A small image captioner, trained from scratch.
Data: trained on rendered scenes of toy objects such as cars, trees, mugs and chairs, 195000 training examples, 1.1 epochs.
Rows from block 4 of the text decoder of a small image captioner, named by matrix and row number. Rows with one number belong to one neuron. Each number is 128 + 24 x the weight over its row's rms, rounded and kept within 0 to 255. All counts start at 0.
After each neuron's rows are labels from the 100 texts, of 14976, where the neuron reaches its highest value: "tokens" is the input token at the peak. Only what is clearly more common there than usual is listed. The data: rendered scenes of toy objects such as cars, trees, mugs and chairs.
# fc1: MLP up (decoder.blocks.4.mlp.fc1.weight, 1152x192), inputs 120-143
# fc2: MLP down (decoder.blocks.4.mlp.fc2.weight, 192x1152, transposed), outputs 120-143

fc1.440 [121  99 132 141 149 128 192 110 139 141 124 141 127 146 157 111 131 117 117 125 162 126 182 145]
fc2.440 [132 107 161 161 120 152 106  86 121 134 158 121 162 126 117 115 134 117 112 111 113 124 107 108]
tokens: "glossy"

fc1.350 [146 160 121 142 146 152 169 148 163 144 135 169 110  98 159 104  89 110 133 108  94 151 137 110]
fc2.350 [117 157 133 122 123 132  92 132 167 122  96 121 128 110 125 136 154 115 156  99 164 129 112  61]
tokens: "yellow"; "matte"; "green"

fc1.717 [127  87 141 118 161 159 111 131 142  82 114 109 126 153 131 154 146  78 154 138 119 123 141 127]
fc2.717 [145 103 155 127 117 136 122 101  99 122 127 127 114 143 116 155 144 141 119 128 157 145 109 160]
tokens: "grey"

fc1.645 [119 148 113 113  94 131 103 170 163 124 122 157 111 115 158 108 138 124 113 145 120  85 121  99]
fc2.645 [ 83 143 127 128 130  85  85 113 160 121 138 119 105 143 160 117 123 114 127 109 176 145 135 118]
tokens: "yellow"; "green"

fc1.486 [152 134 137 163  91 115 137 126 140 106 103  91 113 115 119 161 128  87 154  89  85 135 153 186]
fc2.486 [163 104 159 122 114 105 106 126 136 129 155 159 133 114 150 108 147 125 127  88 129 128 124 139]
tokens: "of"; "and"

fc1.474 [102 140 122 138 113 103 151 121 114 107 140  90 163 127 127 121 129 180  96 178 137  92 158  92]
fc2.474 [114 124 130 174 119 111 166 125 100 140 110  91 175 106 122 151 124 138 124 140 164 102 119  89]
tokens: "a"

fc1.303 [101 142 129 110 103  75 137 139 157 137 112 120 133 135 145 115 149 126 122 152 107 121 116 117]
fc2.303 [ 91 186 116 138 123 137 140 153 109  87 125  80 139 104 122 113 101 145 161 155 136 118 136 115]
tokens: "<end>"

fc1.294 [ 81 157 131 126 151 192 114  98 136 136 138 116 164 139 123 124 134  74 132 129 125 102 113 153]
fc2.294 [137 128 132 161 109 105  72 144 131 133 151 144  99 189 134 153  83 146  67 126  97 127 133 139]
tokens: ","

fc1.659 [162  89 107 109  98 156 123 117 132 110  99 161 135 114 124 104  72 116  98 147 111 118 151 121]
fc2.659 [145 115 138 101  99 149 156 182 147 140 105 164 103 132  83 125 159  74 158 152 124 119  93 139]
tokens: "blue"; "purple"

fc1.467 [148 159 118 103 127 110 118 118 118 102 123 118 142 144 152 123 109 137 133 143 178 148 144 160]
fc2.467 [ 77 111 113  93  74 101 129 134 109 153 134 142  84 102 143 136 141 126 121 126 149 149 109 146]
tokens: "black"; "brown"

fc1.211 [137 117 170 142 131 144 101 126 130 141 148 130 121 166 159 135 153 113 152 122 102  92  89 100]
fc2.211 [ 95 134 184 131 137 142  95 125 111 132 139 118 160 156 133 113 152 115 116 122 132 128 121  91]
tokens: "glossy"; "an"

fc1.665 [ 72 102 117 162 121 128 149 157 150 131  99 100 103 127 110 160 157 100 172 116 124 137 135  95]
fc2.665 [146 105 148 121 141 165 110 105 139 100 142 155 103 124  97 126 122  83 112 138 146 193 110 142]
tokens: "grey"; "white"

fc1.453 [ 96 113 164 132 100 140 133 103 164 173 111 131 145 138 161 202 144  74 129 158 146 138 146 160]
fc2.453 [142 162 160 140 156 153  63  71 117 117 142 116 116 144 134 125  99 156 149 105  68 156 132 151]
tokens: "glossy"; "matte"; "an"

fc1.228 [125 125 156 135 155  85 115 177  88 126  82 150 143 104 155 105 128  74 113 118 154 175 116 126]
fc2.228 [130 128 145 127 134 128 155  99 108  84  83 135  82 166 135  98 157 163 137 137 129 125  99 144]
tokens: "black"; "brown"

fc1.17 [128 162 132 124 110 144 146 121 149 131 106 143 127 119 115 146  99  89 153 105  84  99 147 147]
fc2.17 [161  77 102 136 160 113 152 136 129  95 136 142 150 101 147 153 142 138 133 115 144 122 137 143]
tokens: "flower"; "candle"; "bottle"; "rocket"

fc1.27 [144 104 123 108 105 128 136  91 132 106 138 100 157 148 152 128 162 121 122 148 134 115 152 129]
fc2.27 [107 129 159 147 109 161 133  88  71 123 122 132 165  99 109 154  96 134 140 151 141 102 123  79]
tokens: "a"

fc1.63 [133 142 101  54 104  78 177 150 128 100 147 101 118 133 104 166 159 114 112 152 106 133 124 140]
fc2.63 [134 109  80 146  79 144 141 123 124 144 150 163 154 123 101 169 152 126 169 128 149 136 136 133]
tokens: "dotted"; "blotchy"; "checkered"; "striped"

fc1.325 [113 128 102 111  87 106 126 135 118  84 120  91 137  67  96 147 166 117 120 150 153  82 192 119]
fc2.325 [168 121  80 133 111 130  98  93 124 147 110 153 134 115 109 190 103  99 171 106 137 127 117 166]
tokens: "the"

fc1.14 [143 128 125 140 126 103 112 119 136 105 131 122 150 122 147 113 134  82 100  68 116 153 149 138]
fc2.14 [ 93  77 136 152 118 111 130 120 181 123 134 117 142 157 125 143 154 159 133  80 149 126 175 123]
tokens: "rocket"; "tree"; "mushroom"

fc1.387 [153 145 108 110 101 123 127  91 124 122 102  90 129 138  94 181 151 122 128 109  90  70 158 132]
fc2.387 [169 133 117 115 108 154 135 133 135 156 117 148 140 118 147 194 134 154 140 121 145  58 140 149]
tokens: "the"

fc1.354 [138 114 112  89 157 104 156 132 118 121 125 135 122 129 152 110 120  95 135  68  96 147 132 169]
fc2.354 [116  72 120 166 130 100 128 160 141 100  94 110 142 139 141  84 189 159 146 107 127 114 114 116]
tokens: "snowman"; "mushroom"; "house"; "chair"

fc1.599 [133 119 133 126  95 166 148 136 126 112 148 118 149  98 158 123 126  84 146 164 113 152 165 164]
fc2.599 [147 149 143  99 138 113 126 152 201 166 139 140  87 142 106 149 100 151  78 123 141 115 133 155]
tokens: "of"; "yellow"; "left"; "orange"

fc1.396 [ 96 153 109 109 127 163 151 114 110 145 111 125 139 149 108 110  94 121  75  87 119 125 124 111]
fc2.396 [104  99 107 160 122  74 174 140 195 134 142  98 128 127 157 140 166 118 147 114 161 132 131 113]
tokens: "dotted"; "blotchy"; "checkered"; "striped"

fc1.514 [120 123 130 104 108 164 136 112 102 107 142 175 110 146 109 169 111 106 102 133 105 101 188 149]
fc2.514 [110 109 106  83 108 164 137 152 104 122 163 154  90 140  88 116 157 109 140 113 117 142 121 138]
tokens: "grey"; "white"

fc1.136 [168 180 148 182 137  82 106 164 139 154 127 142 118  71 161 127 106 125 110 127 118 127 137 126]
fc2.136 [ 90 107 158 160 123 148  92 147 100 106 109 145 184 129  79 113 161 144 138 131 194 151 116 131]
tokens: "glossy"; "an"; "black"; "matte"

fc1.626 [150 142  98 121 132 127 140 118 118 116 125 167  94 151 163 127 119 137 127 108 103 128 114 145]
fc2.626 [110 169 111 132 116 127 112 164 136 112 112 101 144 119 131  89 135 151 177 142 129 157  91 114]
tokens: "green"; "teal"; "yellow"

fc1.323 [152  94  99 139 121 124 136  86 146 128 139  85  84 134 133 124  80  85 118 106 108 145 148 132]
fc2.323 [ 87 151 193 162 152 141 125 124  98 155 120 142 140 147 145 125 151 141 127 101 123 140 131  93]
tokens: "matte"

fc1.117 [109 139 106 125 116 127 137 121 128 131 121 163  92 147 122 177 115 167 120 142 141 107 120 141]
fc2.117 [ 75 121 124 146  94 126 171 137 100 118 101  90 125 101 147 154 164 104 136 128 140 106  93 105]
tokens: "a"; "yellow"

fc1.156 [100 123 112 138 142 116 126  98 124 100 137 108  88 146 138 120 102 116 112 149 130 103 123 160]
fc2.156 [ 82 152 167 139  91 149 160 108 116 134 127 134 175 126 146 121 144 128 140 111 116 124 152 106]
tokens: "a"

fc1.103 [119 195  95 129 112 107 148 111 171  99 122 128  83 154 162  96 143 135 139 120  92 144 117 143]
fc2.103 [ 74 161 147 107 136 114 107 173 107  98 142 115 133 122 144 160 116 159 171 129 123 120 101 100]
tokens: "<end>"

fc1.671 [115  97 165 137 170 133 111 141 164 102 125 115 151  99 163  99 106 135 119 179 141 114 159 135]
fc2.671 [141 114 104  93 159 125 139 141 123 125 135 118  58 134  79 103  91 124  96 154  95 142 113 125]
tokens: "of"

fc1.584 [125 143  99  84 121 135 189 108 138 154 114 161 131 135 128 156 113 149 133  99 115 147  86 121]
fc2.584 [133 121 141 151 129 117 149 152 200 123  94 124 115 150 138 109 157 128 174 125 150 107 113  94]
tokens: "left"; "yellow"

fc1.268 [127 122 127 138 142 163 161 118 175 163  92 163  97 109 137 101  94 174  99 106  65 146 122 113]
fc2.268 [140 121 128 132 103 167 110 155 116 105 138 137 149 125 120  90 155  84 138 193 160  91  99 113]
tokens: "blue"; "purple"

fc1.301 [128 114 115 117 176 114 152 106 136 126 101 134 132 155 140 109 117 151 106 140 116 127 103 167]
fc2.301 [159 152 143 135 128 122 115 164 158 124 100 125 112 135 100 108 100 166 182 131 140 116 112 126]
tokens: "left"; "airplane"; "boat"; "hammer"

fc1.721 [137 144 106 120 107 104 143 121 129 121 138  78 142 162 151 134 113 146  97 151 145  84 141  96]
fc2.721 [ 94 127 132 150 124 109 164 148  84 139 136  88 164 132 139 131 112 138  96 152 161 104 154  84]
tokens: "a"

fc1.480 [109 131 128 105  84 113 128 128 146 125 133 119 121 112 140 176 129 155 142 138 111 128 160 106]
fc2.480 [171 121 104 100 102 129 122  73  95 117 141 127 109 157 123 180 123 131  96 144 147  87 112 153]
tokens: "the"

fc1.197 [136 127 135 106 172 140 106 147 162 105 158 148 108 123 121 146 112  93 121 161 107  92 132 154]
fc2.197 [121 125 155  85 152 156 150 131 114 114 140 143  69 151  91 116 128 125 113 131 108 156 145 166]
tokens: "<end>"

fc1.359 [104 158 153 144 133 126 122 174 165 141 131 129 138 112 139 127 172 138 140 162 137 124 150 167]
fc2.359 [150 146 108 133 184 123 167 128 140 145 124 122 112 136  88 100 100 137  78 115 100 136 125 141]
tokens: "ice"

fc1.263 [ 88 143 149 144 116 105 146 121 128 148 165 156 124 128 144 148 171 107 128 156 131 117 145 145]
fc2.263 [151 132 155 172 120 130 150 178 135 144 125 126 123 133  89 150 123 121 147 125 113 154 104 127]
tokens: "ice"

fc1.212 [123 109 108 128 117  91 139 138 144 120 140 124 104  87 140 171 124 122 132  91 138 145 138 143]
fc2.212 [123 121  73 121 112 122 117 127 118 104 144 159 139 146 127 132 136 149 127 108 123 145 136 125]
tokens: "checkered"; "striped"; "blotchy"; "dotted"

fc1.182 [119 169 115  72 143 100 123 111 170 128 128 117 123 145 125 111 157  90 153 115 101 111 149 147]
fc2.182 [124 158 144 110 152 117  97 178 107 116  86 114 127 103 111  93 127 104 172 150 126 125 104 133]
tokens: "<end>"; "dumbbell"; "airplane"; "hammer"

fc1.604 [134 154 113 106 154 137 162 139 118 151 137 132 130 114 134 146 107 106  99 151 147 156 109 144]
fc2.604 [131 111 120 100 107 138  98 104 137 129 147 119  96 133 122 115 140 159 127 127 114 161 101 112]
tokens: "checkered"; "blotchy"; "striped"; "dotted"

fc1.646 [124 154 106 127 136 113 117 136 121  92 110 117 149 103 131 136 110  84  97 120 187 120 145 163]
fc2.646 [105 130 109 163 136 121 150 116 107 121 130 159 108 139 127 143 133 124 110  96 141 182 126 150]
tokens: "black"

fc1.226 [143 148 119  80 175 152 143 124 153  82 145 137  90 134 137 101 107 117 143 149 129 132 125 151]
fc2.226 [106 150 132 142 109  88 137 122 140 121 115 110 136 141 103 126 126 140 126 137  76 153 143 147]
tokens: "<end>"

fc1.623 [148 149 144 168 124 112 145 117 141 149 151 139 115 145 125 170 115 142 114 129 108 152  86 152]
fc2.623 [153 111 112 153 146 141 180 100 134 124 152 150 120  90 139 150 120  93 150 123 150 131 153 159]
tokens: "and"

fc1.642 [111 111 112 107 105 181  87 167 123 119 133 127 118 110 128 150 150 141 102 144 116 132 154 139]
fc2.642 [107 105 107  84 114 139 163 126 122 103 148  95  89 148  86 135 156 138 126 134 111 169 116 164]
tokens: "grey"; "white"

fc1.48 [ 89 121 128 137 128 117 163 123 111 116 151 138 121 150 116 113 157 180 127 122  94 104 138 134]
fc2.48 [105 155 132 146 113 119 160 125  96 129 147  96 173 111 134 115 107 145 113 141 140  99 135 135]
tokens: "a"

fc1.541 [101 115 160  81 141 166 157 117 129 129  91 133 132 114 127 148 107  90 113 114 101  74 180 122]
fc2.541 [119 119 112 136 115 158 116  99 129 168 131 153 162 123 152 160 123 138 133 100 110 123 156 106]
tokens: "the"

fc1.656 [132 120 137 128 147 124 172 101 163 144 117 158 157 116 118 139 137 108 157 131 151 108  99 143]
fc2.656 [175 117 115 154 167 150 158 173 112 124 107 110 150 147 136  98 132 170 139 108 125 116 134 128]
tokens: "ice"

fc1.344 [138 128 124 113 209 104  95 154 147 132 149 119 130 112 103  86 149 118  68 134  93  89  98 154]
fc2.344 [ 97 152  96 135 116 121 125 128 131  95 124 103 157  87 150 106  81 100 151 142 112 141 136 145]
tokens: "<end>"

fc1.668 [123 179 111  67 122  80 148 126 129 127 147 159 141 132 142 133 148  92 128 144 101 181 120 130]
fc2.668 [109 141 102 147  97 126 139 147 143 156 128 149 135 127 119 162 112 152 140 156 111 169 125 149]
tokens: "checkered"; "blotchy"; "dotted"; "striped"

fc1.130 [114 125 124 134 171 130 113 135 153 101 138 141 150 120 162 117 127 113  95 139  99 130 169 165]
fc2.130 [134 136 142 150 155 140 135 138 122 160 146 141 116 141  75  71 131 122 109 109 113 134 108 109]
tokens: "of"

fc1.382 [143  93 153 122 127 110 135 105 108 130 121 115 130 141  88 120 107 129  94 130 110 180 116 132]
fc2.382 [147 113 146 146  87 144 181 142 160 131 140 150 125 152 143 150 161  81 142 143 158 119 114 134]
tokens: "blue"; "grey"; "teal"

fc1.570 [107 143 112  91 115 106 149 126 116 103 158 132 144 111  74 122  98 123  94 138 120 111 169 145]
fc2.570 [121 125  87 167 109 123 141 118 110 156 158 141 137 136 130 172 166 119 156 108 111 148 128 123]
tokens: "dotted"; "blotchy"; "checkered"; "striped"

fc1.203 [103 122 128 106 149  88 136 150 184 123 136 108  87 154 141 100 107  86 142 110 107  99 144 149]
fc2.203 [156  76 108 146 154  97 164 137 139 115 112 126 151 113 133 145 157 164 142  96 125  87 129 147]
tokens: "rocket"; "bottle"; "flower"

fc1.452 [111 151 102  99  82 121 141 111 156  85 144  99 128  93 143 195 148 111 143 125 122 106 147 115]
fc2.452 [105 113  79 136  96 120 126 125 126 145 123 130 126 122 113 178 109 144 140  99 121 129 134 152]
tokens: "dotted"; "blotchy"; "checkered"; "striped"

fc1.10 [142 118 121 103 152 135 146 134 148 135 120 116 119 157 110 143  89 132 112 118  94 142 135 151]
fc2.10 [160 107 140 156 113 126 150 155 101 107 101 154 153 144 151 149 122 117 134 106 149  65 142 117]
tokens: "blue"; "purple"

fc1.123 [112 132 163 127 174 160 102  98 147 134 116 127 118 103 163 140 110  69 127 114 148 118 152 139]
fc2.123 [112 130 170 137 149 196 121 107 106 122 144 132 145 125 150 110 112 129 147 105 110 142 162 101]
tokens: "matte"

fc1.108 [ 80 118 109 166 134 152 130 118 142 149 158 132  88 110 127 182 108 131 128 108 136 137 147 108]
fc2.108 [146 123 155 159 105 130  95 119 119  80 114 135 125 148 129  57 102 142 111 119  97 175 128 124]
tokens: "<end>"

fc1.353 [ 89 102 101 125 139 115  98 144 142 129 132 117 148  99 143 135 165 100 114 147 109 126 148 171]
fc2.353 [153 149 145 112 176 169 114 136 115 157 159 122  62 144 108 134 129 159 101 100 106 152 150 110]
tokens: "of"

fc1.596 [124 136 103 106 148 157 117 143 130 153 141 112 111 121 133  88 147  68  81 104  86 139 154 125]
fc2.596 [136 102 154 110 165 135 134 121 147 127 176 143 129 118 150 138 106 127  86 104 125 136 130 104]
tokens: ","; "of"

fc1.85 [129 144 120 114  99 158 137 129 124 174 123 129 140 109 130 130 125  92 132 120  96 157 125 162]
fc2.85 [149 110 119 150 150 123  97 107 119 130 156 189 146 116 144 141  88  94  97 106 127 136 111 115]
tokens: "and"

fc1.8 [ 93 135 151 123 147 140 114 127 175 105 120 153  92 122 171 161 114 111 124 114 124  98 118 157]
fc2.8 [185 144 125 164 141 110 130 159 104 105 104 111 146 118 154 134 151 146 150 107 125 133 141 150]
tokens: "flower"; "hammer"; "candle"; "bottle"

fc1.403 [146 128 190 155 151 124 106 145 101 139 148 110 127 133 143 111  89 101 104 104 153 113  95  94]
fc2.403 [102 118 179 156 116 182  95 101  79 100 119 132 139 130 137 109 152 116 153 157 113 166  92  96]
tokens: "glossy"

fc1.233 [141 137  96 168 135  84 160 121 107 100 112  94 145 121 108 159 138  92 113 118 138 128 136  92]
fc2.233 [148  91 125 126 131 105 110 136 116 168 135 166 128  91 114 172 134 102 134 125 145 143 103 141]
tokens: "the"; "yellow"

fc1.509 [120 136 119 119 149 165 130 107 147 141 122  94 132 121 129 177 110 119 129 154 134 159 169 200]
fc2.509 [129 122 164 133 126 144 107 131 154 169 142 103  93 165 148 142 102 169  87  96  94 129 109 143]
tokens: "and"

fc1.232 [124 142 104  80 124 158 185 110 162 167 125 158  94 130 165 145  67 140 105 132 138 115  84 119]
fc2.232 [132 144 127 145 122  94 122 169 187 157  89 118 108 129 155 146 122 124 175 146 144 124 108  85]
tokens: "left"

fc1.560 [106 141  99 147 114 181 124  85 198 139 114 117 186 147 152 119 110  91 148 122 167 115 119 128]
fc2.560 [102 129 138 104 135 101 100 152 148 131 135 107 117 142 163  96 129  91 114  77 111 137  98  81]
tokens: ","; "brown"; "orange"

fc1.371 [134 113 139 117 142 112  91 143 100 164 163 147 121 142 155 123 140  76  93  91  99 159 129 127]
fc2.371 [ 84 107 133 131 138  89 167 133 156 104 124 114 135 119 135 144 168 121 126 143 169 151 138 109]
tokens: "snowman"; "house"; "arch"; "tree"

fc1.406 [138 119 109 101 134 155 175 112 145 111 152 143 120 148 144 137 115 117 139 160 111 165 154 156]
fc2.406 [105 130 161 108  82 117 128 150 169 177 110 137 126 119 100 108 161 129 110 116 127 109 130 132]
tokens: "left"; "and"

fc1.38 [130 130 139 113 127  99 150  90 159 142 108 108 110 139 114 177 125 117 149 169 129 130 130 150]
fc2.38 [169 146 152 167 129 144  95 109 192 144 124 170  79 135 127 106 147 149 111 118 109 153 135 153]
tokens: "ice"

fc1.225 [128 123 104  82 124 139 115 132 129 128 128 138  94 158 141 139 141 159  91 145 129  97 132 132]
fc2.225 [ 98 140 133  82 145 113 105 121 156  92 153 146  85 125 136  99 111 140 177  89 120 121 109 137]
tokens: "yellow"; "orange"; "brown"

fc1.167 [148 100 144  88 103 132 152  91 117 158 109 121 155 136  83 122 134  92  94 142 150 160 141 153]
fc2.167 [147 127 100 114 124 149 142 115 118 126 142 137  96 135 114 120 145  94 105 130 142 121 126 134]
tokens: "grey"

fc1.700 [144 134 115 133 162 114 137 155 148 114 137 128 161 113 165 130 109 126 169 185  93 152 142 151]
fc2.700 [135 112 128 101 176 161 138 144 136 158 136  74  56 130  83 117  93 159 106 131  89 141 155 135]
tokens: "of"

fc1.749 [141  98 120 131 117 127 128 111 154  93 146  92 149 140 101 170 134  78 147 153 145 108 138 193]
fc2.749 [139 148 120 117 152 153 171 124 108 148 121 146 114 129  64 135 144 103 125  80 172 160 131 137]
tokens: "grey"; "white"; "pink"

fc1.47 [110 157 108 157 106 178 128 156 168 136 131 171 108 124 121  83 102 121 114 104 101 140 132 100]
fc2.47 [ 93 164 117  91 148 129  77 124 152 125 103 113  83 143 141 117 149 143 158 100 146 147 104  58]
tokens: "yellow"

fc1.161 [131 115 141 111 153 157  99 136 152 108 146 108 137 105 156 153 176 138  92 120  99 125 164 163]
fc2.161 [138 130  98  80 169 135 153 125 109 132 135  88  61 113  72 138 135 131  79 157  77 133 106 124]
tokens: "of"

fc1.733 [107 165 112 100 158 134 126  92 169 124 106 114 144 129 161 106 120  97  97 106 146 106 139 120]
fc2.733 [106 120 142 138  86 126 157 136 121 150 122 165 125 176 134 155 125 106 116 119 119 100 109 130]
tokens: "black"

fc1.650 [129 119 126  95 132 127 112 157 163 174 156 164  96 116 174 137 141 132  88 153 102 130 124 111]
fc2.650 [113 124  94 106  97 118  99 149 142  93 130 120 108 100 110  93 155 118 126 132 153 137 109 106]
tokens: "green"; "yellow"; "teal"

fc1.610 [143 156 132 151  86 115 144  93 146 119 113 139 123 128 126 152 160 105 101 109 131 145 129  95]
fc2.610 [127 145 138 151 129 164 118 158 129 173 161 140 116 160  89  96 142 161 154 106 110 147 130 140]
tokens: "ice"

fc1.377 [107  96 153 138  84 149 118 136 107 140 143 153  88 130 137 139 124  90 118 112 146 100 120 144]
fc2.377 [139 148 116 129 148 133 106 158 137  73 112 114 115 110 145 133 140 139 158  97  92 181 133 165]
tokens: "rocket"; "dumbbell"; "bottle"; "flower"

fc1.616 [134 123 118 147 124  89 172 129 188 176 124 157  89  95  93 121 116 109  97  98 124 133 123 107]
fc2.616 [172  73 164 131 106 155 114 145 131  91 144 152 166 108  66  90 124 123 103 157 122 156 146 103]
tokens: "blue"; "teal"

fc1.173 [137 139 103 124 136 154 147 114 154 144 122 170 152 126 153  89 158 117 130 124 111 143 106 189]
fc2.173 [130 131 121 114 127 168 125 155 149 134 151 122 125 139 151 127 136 151 133  85 125 142 141 117]
tokens: "ice"; "orange"

fc1.149 [138 161 132 123  97 150 134 107 139 136 137  98 151 135 176 139  86 162 152 168 139 131 128 118]
fc2.149 [ 92  92 114 120  81 101 157 120 189 147 162  95 117 119 170 110 118  78 105  98 130  72 117 132]
tokens: "green"; "yellow"; "teal"; "orange"

fc1.750 [154 163 142 150 123 158 188 113 123 116 121 159 119 136 148 118 104 145 100 122 112 125 138 137]
fc2.750 [ 96 132  87  52 130 120 119 142 154 104 158 125  90 130 118 161 131 109 157 146 145 145 119 106]
tokens: "dotted"; "striped"; "checkered"; "pink"

fc1.187 [120 107 152 117 114 128 101 137 175 113 140 110 128 101  99 130 118 146 121 100 132 145 162 148]
fc2.187 [139 112 138 141  63  91 138 181 126 131 127 148 103 134 105 123 142  97 130 184 135 117 151 121]
tokens: "blue"; "teal"; "green"

fc1.332 [130 138 166 139 166 179 110 118 138 156 120 105  98 153 182 127 112  77 137 131 170 130 122 107]
fc2.332 [102 128 173 130 139 164  98 103  96 104 143 131 128 103 132 119 129 147 147 120  80 164 160 119]
tokens: "glossy"; "matte"

fc1.714 [119 147 127 134 113  88 136 121 137 133 152 125 127 125 162 121 148  66 123  88 134 143 131 150]
fc2.714 [121  81 118 151 118 132 120 140 172 131 143  87 155 142 110 121 176 163 144 114 140 149 156  96]
tokens: "mushroom"; "umbrella"; "barrel"

fc1.245 [164 114 109 145  99 123 104 113 152 134 152 157  97 152 117 125 150 157 103 137 130 107 150 151]
fc2.245 [ 83 103 131 110 105 108 115 130 138 118 116 132 148 126 137 131 118  97 169 124 152  98  94 119]
tokens: "yellow"; "orange"

fc1.204 [145 115 156 126 126 111 167  74 120 153 133 115 119 128 124 187 106 117 141 140 117 113 170 144]
fc2.204 [134 147 143 131 139 142  76 121 170 152 148 141 124 118 121 148  97 137 121 106 140 145 138 189]
tokens: "the"

fc1.183 [ 99 117  98 134  99 147 182 128  94 122 101 124 123 100 130 160 154 133 130 170  80  87 144 106]
fc2.183 [145 123 115 123 150 182 132  93 127 160 109 171 169 130 114 162  77 107  95 110 102  94 133 152]
tokens: "the"

fc1.145 [133 119 124 142 173  88 165 127 122 153 155 153  86 140 118 181 134 128 164  94 140 119 141 161]
fc2.145 [124 104 137 114 137 158  83 132  94 136 141 134 161 106 136 133 117 161 113 100 126 155 152 118]
tokens: "checkered"; "dotted"; "blotchy"; "striped"

fc1.657 [122 118 136 168  85 119 158 144 118  95 115 140 119 130 100 174 139 143 117 138 144 109 157 118]
fc2.657 [ 99 127 104 138 111 112 158 123  83 114 139  98 165  99 142  98 101 149 150 163 150 102 132 115]
tokens: "a"